{
  "dataset": "numbers of one to four digits printed on busy colour backdrops",
  "image_size": 32,
  "crop_scale_min": 0.8,
  "horizontal_flip": false,
  "translate": 0.06,
  "color_jitter": 0.2,
  "loss": "charbonnier",
  "noise_std": 0.6,
  "weight_standardization": true,
  "widths": [48, 96, 192],
  "blocks_per_level": 3,
  "beta1": 0.95,
  "lr_schedule": "step",
  "warmup_steps": 1160,
  "weight_decay": 0.2
}
Rows from block 9, named by matrix and row number. Rows with one number belong to one channel. Each number is 500 + 25 x the weight over its row's rms, rounded and kept within 0 to 999. All counts start at 0. Numbers have three digits each.
# convs0: first 3x3 conv (model.decb.0.1.convs.0.weight, 96x96x3x3, standardized in use), inputs 6-11, a 3x3 kernel for each
# convs1: second 3x3 conv (model.decb.0.1.convs.1.weight, 96x96x3x3, standardized in use, transposed), outputs 6-11, a 3x3 kernel for each
convs0.0:533510522501502525508521539498508507504530529517544522508509513511515513511514498541536537539536537539537538527547523546547506526519478525481483503473474502480485
convs0.1:449452505453444491480478496507503508498528517541490535476485418454507450457510486493479493489472488493486502522540555530530508541487492491469491480442484517473508
convs0.2:504509514521451461543468479473449465492466487508489481504506474506472460493482448507497508502497507507505515486500462491503488472478470461488500480482484506521505
convs0.3:469468508468476513464492533451452450467451450508490476456504479464515474469494473467437479458438477478465495504509485492483453492467460467468490476480495480491497
convs0.4:500470457480456446467465486502506461485490469478508484496525497508538475500512457489484507484480504490490511504509494527487457507450465481481475482481484492496500
convs0.5:554464499552553519522531554502517495523460523490548502464457499483488496490523538493501513495501516500502514511485508493482489518499511480486498497501518483501508
convs0.6:505488530497506531475461518523514493496520467531545501474485471490447448454498469498498517505505524506507526504469497488481513523536519510511502507494489471454473
convs0.7:501510530516549521522481521482522451500506459521493487491497456477486459456477466488477515475455504495485524513504498477456487486489493475484488504493509520515561
convs0.8:458489491460572480491503538529455522449585457535574538517499510480490456510484475499481493503485493517506515516518533506476489521500488501492484495490488482499493
convs0.9:471481481442486494453468471492497505467476485519440540506566541517554513542520525511514511519517517512517517483501503529524500536488473462500511487502501499524510
convs0.10:499499524490504515513519532497499487532545513545551537490497503495485479492485475536534537534534537538538540536549533555553530540537508490464483480456477497475496
convs0.11:528491500476481470505492460490462502498548558531567511478501514488518502470511455501504505505508506509514514498510476507539486480487432506476526467439514459459492
convs0.12:509467495471460484506494468545492475497501486500530527532504526499403466497480556521525515520524512517522513490533521468519507494485506518516506542495487497504520
convs0.13:523446494485465495520510561506490503559494550489503513515537534508563456564494537496490496498492493497490495514525500499492508495474509524492521491498482524461496
convs0.14:500474509540430454507489498517483512510499481502480535502490479504493458529478502504498506507509511507508508507500497455440506433438459534516478546551476503493467
convs0.15:497492512513520496532502517595477467502520482494532485537498483498456454499459483501495500498491496499488492485474548447506609467528533520518492501503490501469480
convs0.16:518431425472445422513488473487509488460506521512442467516523513517529455499511497505501501508498500505498498499523519523543530513533547490473485518444495513478497
convs0.17:499510499487506470459467480491501492516567526498502502521478499538462555533487546509511512507507509501503500539510500539539521525508519550537490504470490500462467
convs0.18:478495489477460476481545508497467452505491443480457452503461503489457454493467490505502501497497496502505502521545488502516510481474492452478506451502527490545523
convs0.19:587514480480536505491528500542545501524512500460490509522556540505494525531431490501499492508504487503510498514461534511475526487536566504528486511551511482524458
convs0.20:500518511575447527519500489531486492482431521530531538535475472494447490503455475505502495501501496501502500529500510496485531468485519486506503516531507517529494
convs0.21:520553528519511532508466481497499445474496495499513473486518464477525534475520499496486496488482490490488494523559506527565499477480514508487524489464500507505526
convs0.22:506513492502470478518483472524528518516468491528484494528536526529525536540511544545536548533529534533528544469462489466439452471457451523517493547530524512522521
convs0.23:533523527475480495518549521463546527489490506508483483459525541526470515502479507506504504501503502502497503502472499492511485509506503476497484474517533469518518
convs0.24:476470458500472461490502474489506507497520523519495509505484487481439488499439497512512517511511509509507507475453453474494479465513493486482477492518508471522488
convs0.25:515495513500489516481496509528512535544532534542537520454452448457453433457440429498499506498495502498501504551556551514514536506495490507484503499487512508499531
convs0.26:492493489477484467493492485480486487507528505519535519539502520517451470507425448524526525521525524526529528485518480534591533492532496494489505503492495518505514
convs0.27:501468491480416463475448488483478486465475473494509489507510508525506493516483476514508517507501513516511518519490508499499501510497524497498492489487483486480480
convs0.28:486475480490491508477506510500465542516508513487473488512495512511486462493438462524516514508505510510504511503490503494470489514501542511505471489482475494469471
convs0.29:473506529519468513467494542489513526474490534531536541460499518505477505529475501523515528513507527526514530508492504455460478456440472486508530494503480543532512
convs0.30:492491509448455490486474474507497470502524522541510540493509489477540493466527516514505516509496510524513526484445443477454432476470452486438471472451472483486501
convs0.31:488508517453482505462485502527546532518546530543551512466517458473516481506484476516504518508495512521514524519487521519454474530505484515525527510519524528524526
convs0.32:463454475462449483468484480478484513495533544509524536455445473467437468480470486514513512505500500504500501526514503501482481480467480518506501497463492472464471
convs0.33:528486497471456489482518466500488513514546549514520486523497521545489492485504504531527530530523526542530531452453505456467504454485531509513514499513521481510516
convs0.34:526479455468452448482467484500485482522506456490496471490543509534493462513485456528520517525516509530519518522470449504450477508494494489498471516508491491519508
convs0.35:487490501466463489465491495489477497487477512482478487506499467507487474491477498495501504491497503501506510495494485500512484510509489468452434462448431503448474
convs0.36:537512517479474502492502517544509500536532514555559560489465475505419410510490443519507517523509516526516519502498509488533509523499490498485483502463459496480472
convs0.37:475491482495517464499493455532501525526500491524497495506499518497494483495483477492487497488482494493491499465455462482433446491482476484475469477468475496499492
convs0.38:522541528496473502513487501493504496502474494504444495500513497511513510491543523507502510505501505513510514464457485463441456487460453497507491498537517480534513
convs0.39:480493489456481520477529536518505535514473533522516521514484537505495495504506493514512517512512512508504511448460464461429492538506495540549496548600514495553494
convs0.40:540521527487476491519506524510495474543565538493513490499508492517556505491490479554538550539515541552538555501473495496465509500482512493490504487478492518502504
convs0.41:528469490516442507475459529522498527540494498505515480474516490476530445493498462521510517530523522522511517496445486451380462492489482483535494545597494516516452
convs0.42:539507538545501554555519562463487489432437464463478501476471532485509540496511508527522533526524536537532540495487501481473489497480525522538522527513508497524496
convs0.43:512504495478465461497486491560529554527470489510482496487489480504444481542495498527518526517509514524515518504455507481380470523456486478484503464493489483485477
convs0.44:518495488514545521482516527530491514525523481514512510512533531525526518497514520537522519530510509536517516512511497522463434535506491480475472484458504474449501
convs0.45:469423454429409441453453503487475530499497512507509545511530522519515475511492478515510514514510513518511513511491487518448458526501479500528520523565546512539525
convs0.46:514518498474512532527532525535494474512472491512500510499509502494504519521457474532530529530528531512506513490515478505552528510504512515536529492485498484466470
convs0.47:485478460483458409489468439501524525544483477519508495473478496480482550474497486493485487491486488494492491456500500451498476460459418486476485478488489494524492
convs0.48:538522494531508557515482462527488490455493513526491510490508550488526420464518539508504503500492495504497495554541539521533562494481500498508492485504502502487485
convs0.49:500448481452452503483435539520504506591517522561484513524520471577467514562489509499491487497486484500488490530497482525499461518496487516545510531528495507479489
convs0.50:562587547605600552603545552511499492497483463488493477526503505520491488468464449490487493484481493485483491481472458503494507531524517533533515524503521511457490
convs0.51:550463499507523545512563561489461520498477519473500525504505475529502555509499516478479475477473466495499487518534530496502498500513488517501511491493520479503507
convs0.52:572491506522436477512476494472468489454473474459468456495495511500474523516504535509506511508505510506501507473473472457448428457470457506520516525536548509516530
convs0.53:533510485505473394487443476487489486493466484517486508491494445492531566523491486512519521511524521509520519512435470470382454494460500501517506532509541513537528
convs0.54:500482503523491488550530535543517536528515490513539515533512518540467446546489458518518519518517519523520522483509495502529515477489480487505496493498467501477469
convs0.55:482453502485412499501474526503430483510455460453463429552533511551528484500557481506499504492481493490479489518506521506486499537519501440473469454464503503509514
convs0.56:460491470449500469473499458513549537512525503527542528527539494520533557529540527500499500498495496502501500516524498513503500517522528510476514498457512493507519
convs0.57:442451458518435467525455521480490493503450480531512538499519499507524509543436495513512510514510507499498495510494481508490509497511507498499493497492496540524504
convs0.58:522507508499527505541528523461458513496479497474479474477473467496447468533482424480478478475470467479474470483470462499509491498512509481480526492530527515568538
convs0.59:536469516538443462503473485490544533566543485558503483506521418528530410533465412499502493504508502495499495457495498456467479492490476490470519484510530492502488
convs0.60:498471511464480527480463464491477468521568556522532515495515476478527438491515480510512504515520512515520512505489522509477523500487535500488479490466467493508466
convs0.61:523537505524492473522562495508502519458519463463544512517501472489462442518492444502495505497486500513503513485463499496486547536537517496465480490464484509512515
convs0.62:508488509512489520489481503513484469482515512455480477487504521520465408490534518505500514498494507504496505490517498486554497502506480479481480472462441505474489
convs0.63:495460442486480469478477476538505497517564467473504498550529567572557527586542535506505508494493496504505507475487512486463449487458436473492514498513521504492511
convs0.64:514491502506461500487461496529488509548562518525539539526537505535534488502543502507503507507505509509505509543509520513454485541521512494526467532586518474538492
convs0.65:520483517479503500526535537484493478510460445524539546527524497500545507533546506509507512514506509513500509452424470444406512470473530495469477481473491480501510
convs0.66:472487475494529498498531548512525500493531511511514538519519553547457491519502510507497511504500512516511521492553481520555477467487480464445463471433487500486494
convs0.67:520545497499516495489494485519548530467511502483510483499534489492518523517491488506504508503502507498503507516478463487494503472478508508513500481488492484484501
convs0.68:518539541525532540531519522475482494471453466466444453524512508498506514489496520502497503499494498501498503425434458442446470462460471482474458477469466475472475
convs0.69:537516494532502485526491459509510502514518529518512512503518538512450521517481476509508503513516509505504504493486500483515455482506478485490451541507521494528490
convs0.70:531496482507457498513481509511495510512464486534477482493489503493499496492487486508500506498489498508503501493482501474463491491468506494475460510479470509482514
convs0.71:536490498459538492496497475522528537490556507540480533531495503501491461443553478513524519516524518519525513534498513473448508467486558494510486499506506490495486
convs0.72:489486534452437479469461513549494495523517512517531549482462525468468546473490530548542539538524526534526531528515498509484489516482520503502528505483500528505504
convs0.73:491489491514529482496511483531525505559530509532540535487481492502518506504520491497500493493496489493495490476503493487533535493528505539509498528514501528521499
convs0.74:480458499495530571517549552464454464464444511465501495508512511481423509479456513497500496496493485498497492507533547535518520542518519499474472490438486497472497
convs0.75:511502465526429478480513427557498489512559519555498562489476514433438490475432519505511511507512512513520518522497536514499520518518515489487497505487504499502540
convs0.76:497465461517457465481445477544514497579566535557533515506466467528511456479500479493485486490484486498491491516544536513533528522512523522514523505472489507472497
convs0.77:510521488489530470504561519471501542534536551552539483480518488500511495530478484511518516508512508514514508527491482514481469483506502511519510492474515501467503
convs0.78:491457486504470462467479460525545518536517514493541539505530484497480501519472482515508510511504505518510510487520493489526498491509507526486507538473501512469496
convs0.79:499495491514523473478472462559528495528531485507506465518511498522477482544536469496483484478469472488477485541498495537524493500523491517511479491500491479498499
convs0.80:481460484463480510505551485487481538536536519540531520525509510523511501535540508500488488494480479492476482508490482504500517492521523460469496442431472475455489
convs0.81:458505486402466507422469525512503499450494537479502498514540494499504461512502469475487499478493498482491497546467443530479507540534498493508520476518511492502516
convs0.82:468457461463498452458449498500474499498458469477469500531523507550447464535455470513511503501504490507505498505524522519491487513512508462513489516539490490523518
convs0.83:452412411483459468492518494503480473544549537526553566497495500516503482526525506470468477465462468481474477567529531531516542516512508512503466505504468524514476
convs0.84:526571596503539593515507570496491499498464498483473531548506525530485497508482525518525524516521518522521527476492482463473472457493489459506500485529485486516495
convs0.85:485473497484482510523532548470495503473499490474497517437411479439445482422469480512511501512514506516514508501562508521563511478480483480495511470478482504507512
convs0.86:531514520487496512530532529503480467472453477506510509484474507437461497460459480532519524525514517526514519481496497490503504499502517503519507519485506524506521
convs0.87:496507495472445481520527518477468483476522530487500483495482539509473513502478506547549543536537538547546552475470486467461476500491520538545524541555528480474467
convs0.88:497507502500509508499506504516516518512515520510512520459452461450452458457463468482482481482482481483482482523534530533546543521528535507506518499499510515508516
convs0.89:519500523483453508520509566521516537508519498542526547482456481442435467484423462541541538538539528533530524488498487520505491501493500477465494472480498516500523
convs0.90:546472531510454491525515569493468507517469485513471507465456495479446481481444450524514522520514517528518523460495503482481460501497476487516509499515494468510499
convs0.91:494527518481466495485488495487506515483496472476508490492467525472453504509466498533525534526525531524520528454448429477491472462480481500491496467486500475479492
convs0.92:521535553530533545567537554490497485520509510543528512483438483483441477485478485507503506504500506508500507526560545547554533482464503511525512504535513495503521
convs0.93:534501531503481529509502518488486524529523519548536549529501536501487507515463571524538532535551541519533529496502535492518536509494528524501506479467450504459474
convs0.94:484509514503538532526530509529540519521522526525503495499511504496509499507513516479480481482484483484486484555552536544543528534534521512498527498478508519495515
convs0.95:512496507511485512527527548536515536502488500484461509496488494489510467492469467544535539532521525541532534495483482470475488490466468507475499497461481530480519
convs1.0:483502501472493519485507516508524524494512510501522527469496505497490500520510469492494503492488498500496506510499510512496489509495485533550544541558536546549522
convs1.1:478511523510550515498509496495510490481511512513525522506523527497537512506534555513520509504510510517525517486511503479529524488517507516511528505479535521500534
convs1.2:547511558498512548531507485514528501521497496511505487497567509534564508536503488479499494494513511488504508484512497518525513497510501511517514504535523507503495
convs1.3:493498486496486492495494501492487492496489495516502508472458460472481492481492495510510506513510505504502499515526527514535534528537534476487480486485485482487488
convs1.4:505502496507482507507508506495489495496480505524499507497487467484483498496506497509502500512497494510497491502516521498525533505519512532523524514508510523493494
convs1.5:466491468473477474471447497534501517473519480488484539531505483452514460515519498506516510507524514505506516485472458485508478486491474494492452495476495528513502
convs1.6:492462472490542524504469486492487483512498476495520467474479510522527534501540530494494498499519516501499498542535521496491497485494508484475493522511495522466495
convs1.7:488456530473519494487496496503494515490516500503521497529554497530511488467510503510499519504508513490517507505520509506516518508508523517502533525507503516499503
convs1.8:462492491501515503490485477536446511457531453522445529525506537481482507495505529500527505500504507481512501515508482504523487467506501499512513534452499523502481
convs1.9:482482502488525505500506534499494494517535500502472482514482495525447451484451486511503502513493491497486488494489506484474517494488523510519486521523492523548533
convs1.10:518514501484516488480498479511503511495513513523531547488464496489473507522507512501502511504499506510502507488480489482469490490491501559559548545542532548529531
convs1.11:452512525466515492491474491481495483482516481527512523499494497520490521493493512470486476465467471462473478478545516501538513479517496511544519539487523525527533
convs1.12:510531494526538456556506471486485494500503505490466486538497490570511522545526524494497501494497501492495492492490506487487506487499515510493516464447498511505526
convs1.13:518502486514485501535500524503463471518495504510521522464450518464547466503480493503505510494509504504505518499485488491470496481491517487484490488507493496487486
convs1.14:471472505515523514530519511487506505535518504520511485530474517506538507519517503497511494517527499483496474524530516547519509529496495476465470502520451473476433
convs1.15:528463472535484460544534473512505490534526494508487522517536538530524524515463522518517525517512523509507503493517512488501513495502485495502508495494460502509478
convs1.16:524572515562484496535490491494494513516490499484548535511495480485539495508484470478484487485493497503508505470503495501522490489510496505506515493488513503496508
convs1.17:527502512530493467529526466496510503509510499497538521463491535525513509498491515520511515517502497519501504487496482519506490511468464529508513509491482539509489
convs1.18:518523498543516503539537507491502478511528521521499490518493471531500525525511492484490499505515512501516513503496506508514524507486499501486488472456487491491484
convs1.19:496487479518476465519527471506527512473477521468514462543497541491477480507466507511521521522535521508526510475492529467506522507532503473503518479458501470452509
convs1.20:513484472509434511537484509534498528557437501533506515492475506574477513510502553517499501510529523490523517505511508486492505474484505456468487427491468470470471
convs1.21:534481507515506505506492532526493510519463469550502512483497503535512515507493458505509502521513499505487497488492502501497519504475492501497481498497473505477477
convs1.22:487506494500511514501497507520496507519511504485508496500508505504490496509459472489481487486482481495492492482460470473439457494485484512507528519475511536527538
convs1.23:502503487517418480492480511521482481509496490511514486556470546467469540525543508513517509515521505512510499477488495503533508498493498489492491495482471521496483
convs1.24:500484477505441451492460493488473497471479486481474509560491505490461505516530536492510497501533513500517504499484493497499492509506492496474483504474496526515529
convs1.25:466463501489476480477457459481488489484489479486507498515534507500529499495488508518510512504496507498491502501523492499518499485498497489481508476465488486464491
convs1.26:492532494537589521497525500497512506526535501512514491480476505483472501486492515494487494495488495496490499513519522510508504509503497505503504490476491501490509
convs1.27:505504516521463499489501524502526511507511511506518511517531475501529487484512467487487500489476490490485492504498510487507503481478496505517522517503522518509506
convs1.28:508487555471497546517534502484476488490524513479466480454539464470549503518477465521526507529533512522521510486501503512525504493519523530544519522528528522524539
convs1.29:533500538507463527490467510485466484512488500502485510486476492515505527479508477493506492501523495490517497507514496495522510479491496530497507508521502537517506
convs1.30:473501522469466490477466509474443515483457476491480491463531481493528470464508501487507494492513498499501493515538518524540512517540511508510496488473477521472496
convs1.31:500507511503508493507492500494506510490504502513505507472529526522540493561557517500502491497501494498497494486505484497503476473489482518518508493507486497498508
convs1.32:487508524501479506509494493474472490504502504507482494472507541498519573503500557500499502494493502490497500500509509482506488464478477516512522511494519550541546
convs1.33:506477519502471504502477489493500500493510488519486494502512473517468471481456458497512520505516513517511504473493505487527498477513487499524516529534520511510519
convs1.34:541542528543490502510501502542497522546484508524465484542505521517485527476472482494520500499531520498526516499495503500510483517526495546541472525528516515518493
convs1.35:515519533462515538485509508491485520477522516501515497475540464473528460481517473507496495496501493497498483513498497516509499503501497508502510487482487508492511
convs1.36:457502508485524490489480499466469508467462469483469492508492504523511504488499505503517511490496503505503499484494506482493504489499504518503515504481504530503520
convs1.37:538493516495467524539494508497498516495484508498469488518538469526566463508524492504505496496498488497496496481498477500522505498518502550513514501464480510477503
convs1.38:473500509439462528481493493517484519505477508505503513531472465483495485514499520468492471475510472471492464516519529527516511512519507498508487504499474499498480
convs1.39:519500504498433499521472481492489491473474488474479487509506488525515507475485481495491483498514499498513504490484496506491501493503501484494463488513484481493478
convs1.40:486504513532535492542524510515507513512549525498495488515517532471519516499510519492490488482488481490491484491526501511555510488521493534562507540567522499530500
convs1.41:494510500496531500499499496558495487498484476490482502489577460498578464543542505466478455476526483482495458527527494533499466500511487482509479524579526489506504
convs1.42:500469507455448536475460558498513535499522527484501524466471516485463552516487568510512509499500506505502515477505494480521491487504489537526539511487523548512534
convs1.43:467458463482478467493497529519515511489477481451441470508550493511500478492471480481488486486493479498502506492495488508515514516526523469489488494523510483502499
convs1.44:478457530469482487513498470494466517459477497478508491519459456511459450486458482524507504508498502512497494495521493502505497498507511512508487511506485508506496
convs1.45:489477510496452526512504527455473509474496524492492504471497487472543504483540498517506506497510493492496480499501493491502497492518503469495521459519532470493486
convs1.46:471517487497509481478464485498503500497553508486539501523535495477490494496490519503493510508508505527530505476476507479494512504523521525505510518503504509489493
convs1.47:524505506535510533529494534515482480490455491509478498508512454513487469477493455495513486494510481469488475516525514521531532514516519498511496493494472459461471
convs1.48:508497500493511539493471462521523499496456508539499474446497500579502484480494509506500495511499498490493493502525512476481510468455482494490509480479493482476490
convs1.49:521536499530541464512497489546491456543489452490476474499496469532527451467484480492527533491520521494519525504503498516471474497459493516499482512509479487489492
convs1.50:473457470504505502516527445490498481501469486522517482480489481485533475494493475511518504513519504510516507490509502512490503511490506450460455486508492499502485
convs1.51:498471490506510485495512532494495559483505579520493546477471435506464511440536493509506533497505521499509517499478484456475465463470468509501500495466474467489503
convs1.52:513516515522509517503495512497527537525539519525526517510518497504515502499528535500509505510521509510517504480474488474469479470469490525534512514527504496523505
convs1.53:504516503534469489514495486500486493475497477484454482518511490455508489513489485484496479496497479472488483488547491541566501527514478501499489495481496502505499
convs1.54:512526515502518508523552514521526518499483493538520517499459506491438506541543513498497506501509508497500502501490512501520520506512515516525517515528534516516522
convs1.55:522513513505487558467496522529463477530457503509494518493497478486482503473493486509522518509512506515516513475516503497527489514510508505517516505517504542524515
convs1.56:476477460496518490491487478463442478491470510479466491461455456444483455446472443499484487486478466498490490474477480462476465477488474499492514505507522512522537
convs1.57:512508480489500476493481485499447491507474496552513511486478484529564467491518500501484520509489506493489493475487484493478473502501503496473486505493497527532522
convs1.58:462489478513511472492479509506490519534542512539537531539496480520510511456514528501516503487505493478490481491461503462457481495516505473521507518533520506510497
convs1.59:486531499488538461516477451488455483494477476529468482513514462589506487586473506497497478504513493502512501502510519497514511499513507505491513504494525489498527
convs1.60:495526527483504533500537532485513488469488510508492518529491511576419557550501506495508498511512494501506493510534491504561488496521492502531506516536517511511505
convs1.61:524540509499502540497525552502506481496503504524499523522483569513537497507516523510506522513512513513523518485491506483494527470488517521496496528518508537516506
convs1.62:480471476465417482460472513496515489532524491493513493524538499463492533472495508513508503523510519513513518507500502520535504507523496501495521466468510490487512
convs1.63:476507511575529468514502478497491465541557479508503470477484437503535468494493457495483487492483482499496498490473489484474488472492484502522510523544532502525518
convs1.64:512479490513482491498471490490502502503503510526511505507519499493517508482511486515505497505512498492500496511493496491461471508476478507498504509528523501496505
convs1.65:500486506503467488485458512491436461501500505505512499497495437461492452455467481507496510511520519525530523517524516506490526509517504471488500473480485501502504
convs1.66:537503526514489486504496506531506523484470482488486511508487514474478496485486486511503505502493511500497524516494508507500506498466488505508510514489515536505537
convs1.67:497486509530487503547481477510512520475488498500491474500516459485548519504466525506510527500497514496491505504499489522528519510511514491508515479482478473468477
convs1.68:440483487439471485449486495508507495498506500510519518512510502494512500490523524485493488488495489487490485517511521499499514503512523479486485475486475484493472
convs1.69:523537478513517481514542485479501504488495519478498516472509468450409503510485485507520504518533520512523516473480487482486485496480482490539516509548550501523503
convs1.70:511489490500489497505498495500530480505525486491499494498567491523529517504517518484477470469451466493473483505544494549566503511511478493508503482501493496499496
convs1.71:490540471518473506508519519506496526530493499497477506545406576531486487510472500485480506493484491494504504443508515453510481487490461498488549506511541509508514
convs1.72:504486543503468522497531537498518519494526525489502504516493510526477510503499504499495503490475488499483492498493481487508492467468458528500543504466489551512525
convs1.73:474549533538580540516535524495476469496482483515504494511485502474451492481500495474475460475460446477465467483479487464468492486497497483497466512453443495484497
convs1.74:500486501516441495509459486489488499487464533502465511503492497478464502492497526501476485491472505495505523480495476499513499499504491486470496472440489472482520
convs1.75:541560510567466530522531486492519503534478519506503504524533477499515501527521518487486482496479482485492478491518497512510479480479467515513483496501471490491479
convs1.76:510515523502568550530555514480479475508484453520487469471532528468530501479520488503506502495497489507501499483520524487514515469496510490489509480474496504495513
convs1.77:493469485524505468475537516508495478518526469496491481514521442506512445536479476496495484515500470509505492498485517514470450511505492469485464498506462496498484
convs1.78:500530484502498485497489473498482481496476471513484483511543529531467498511468516491496502481476485497493492522495517505482497513480496496491512489492479498508471
convs1.79:485513479528556520517510479530509504505464477466469470499539481570494466485483457501494479498487483504511510522515514497491497520499482482462461493469464494495471
convs1.80:529542480536484511484472512521483516502493498485499498499514436495502434518475460488493504492503517502521527489496491486482488502519505494505516502500503495507521
convs1.81:522496522492475526505514508484490515507504540475481511456509500500536519492521493508482484487469477498475478503491483495479481501500479461470457480491475474456441
convs1.82:517464518528531529492532496548515542532528509524489492491505522545543508526519470501511486490502477483486492498447472474409451482460540495491468490494469478482489
convs1.83:510515495519487496492489484477467479502499506533523510438492445502531473510510478507499496492484491489499506525503493501473465498471449478468471475461475475473488
convs1.84:470478505461458518470475502498493510480460513472464493458474473449473463467500469495521485517545509499522485499507508500505512506505527458492490470488492464471467
convs1.85:499508505501516535507509535532490493524487516543505527496528529493542548513539557507522512516532521517529520476477502477477494473471497511531515495502513491493513
convs1.86:514536505541549492506492465503493506517493493530524508503467519516509519511503537495507499501507504508512505492504520493508518500512517504500498496483491500487488
convs1.87:503508527539466496495488504485505499511541531485487506524507503469477510505473500487489493482483488489488495502490505477489482479460468515523503535528515503498511
convs1.88:455464495431445511473481528518519531496498528495499525445474502473519525466529518493503496496506503501502503499494502505502520511509528491494520464444474484466479
convs1.89:505497521509515513494511487520487510497489500495495509527533503548559522535558518482512500513549524510533512469472484475465489494506516497512530488503511483501498
convs1.90:490497517506542523510519506486472514523500545514517513542494510569573490476531501509519500509524494505520501474492489474477498497500509499503501516486496512502519
convs1.91:524549547522538537491505501496479499497481473500496495492506495481534501505519515476499483495525506485499494470479486493483492489488490513488488514502498501497487
convs1.92:490464484485481506488489518525506505508485508508522521492490503496490495478490508490510493496535517492520506489507498483482490494489507495483491485486474491477467
convs1.93:492519474444542502498496506527517515470552519495531502528491498494508481509504522486510500491532523482521518513518499509514514493514494511497506511502503496506506
convs1.94:480461474467447461475448465484459468491466480502501507448436457451465447449465453527524520525522520521522519538534528525507512525514526485468478460442457478461471
convs1.95:498509469520514522505508494502482495523526513488484495524558540517593514539540516492494499492504500517521510481497478500504507498508492512493507504475490507497506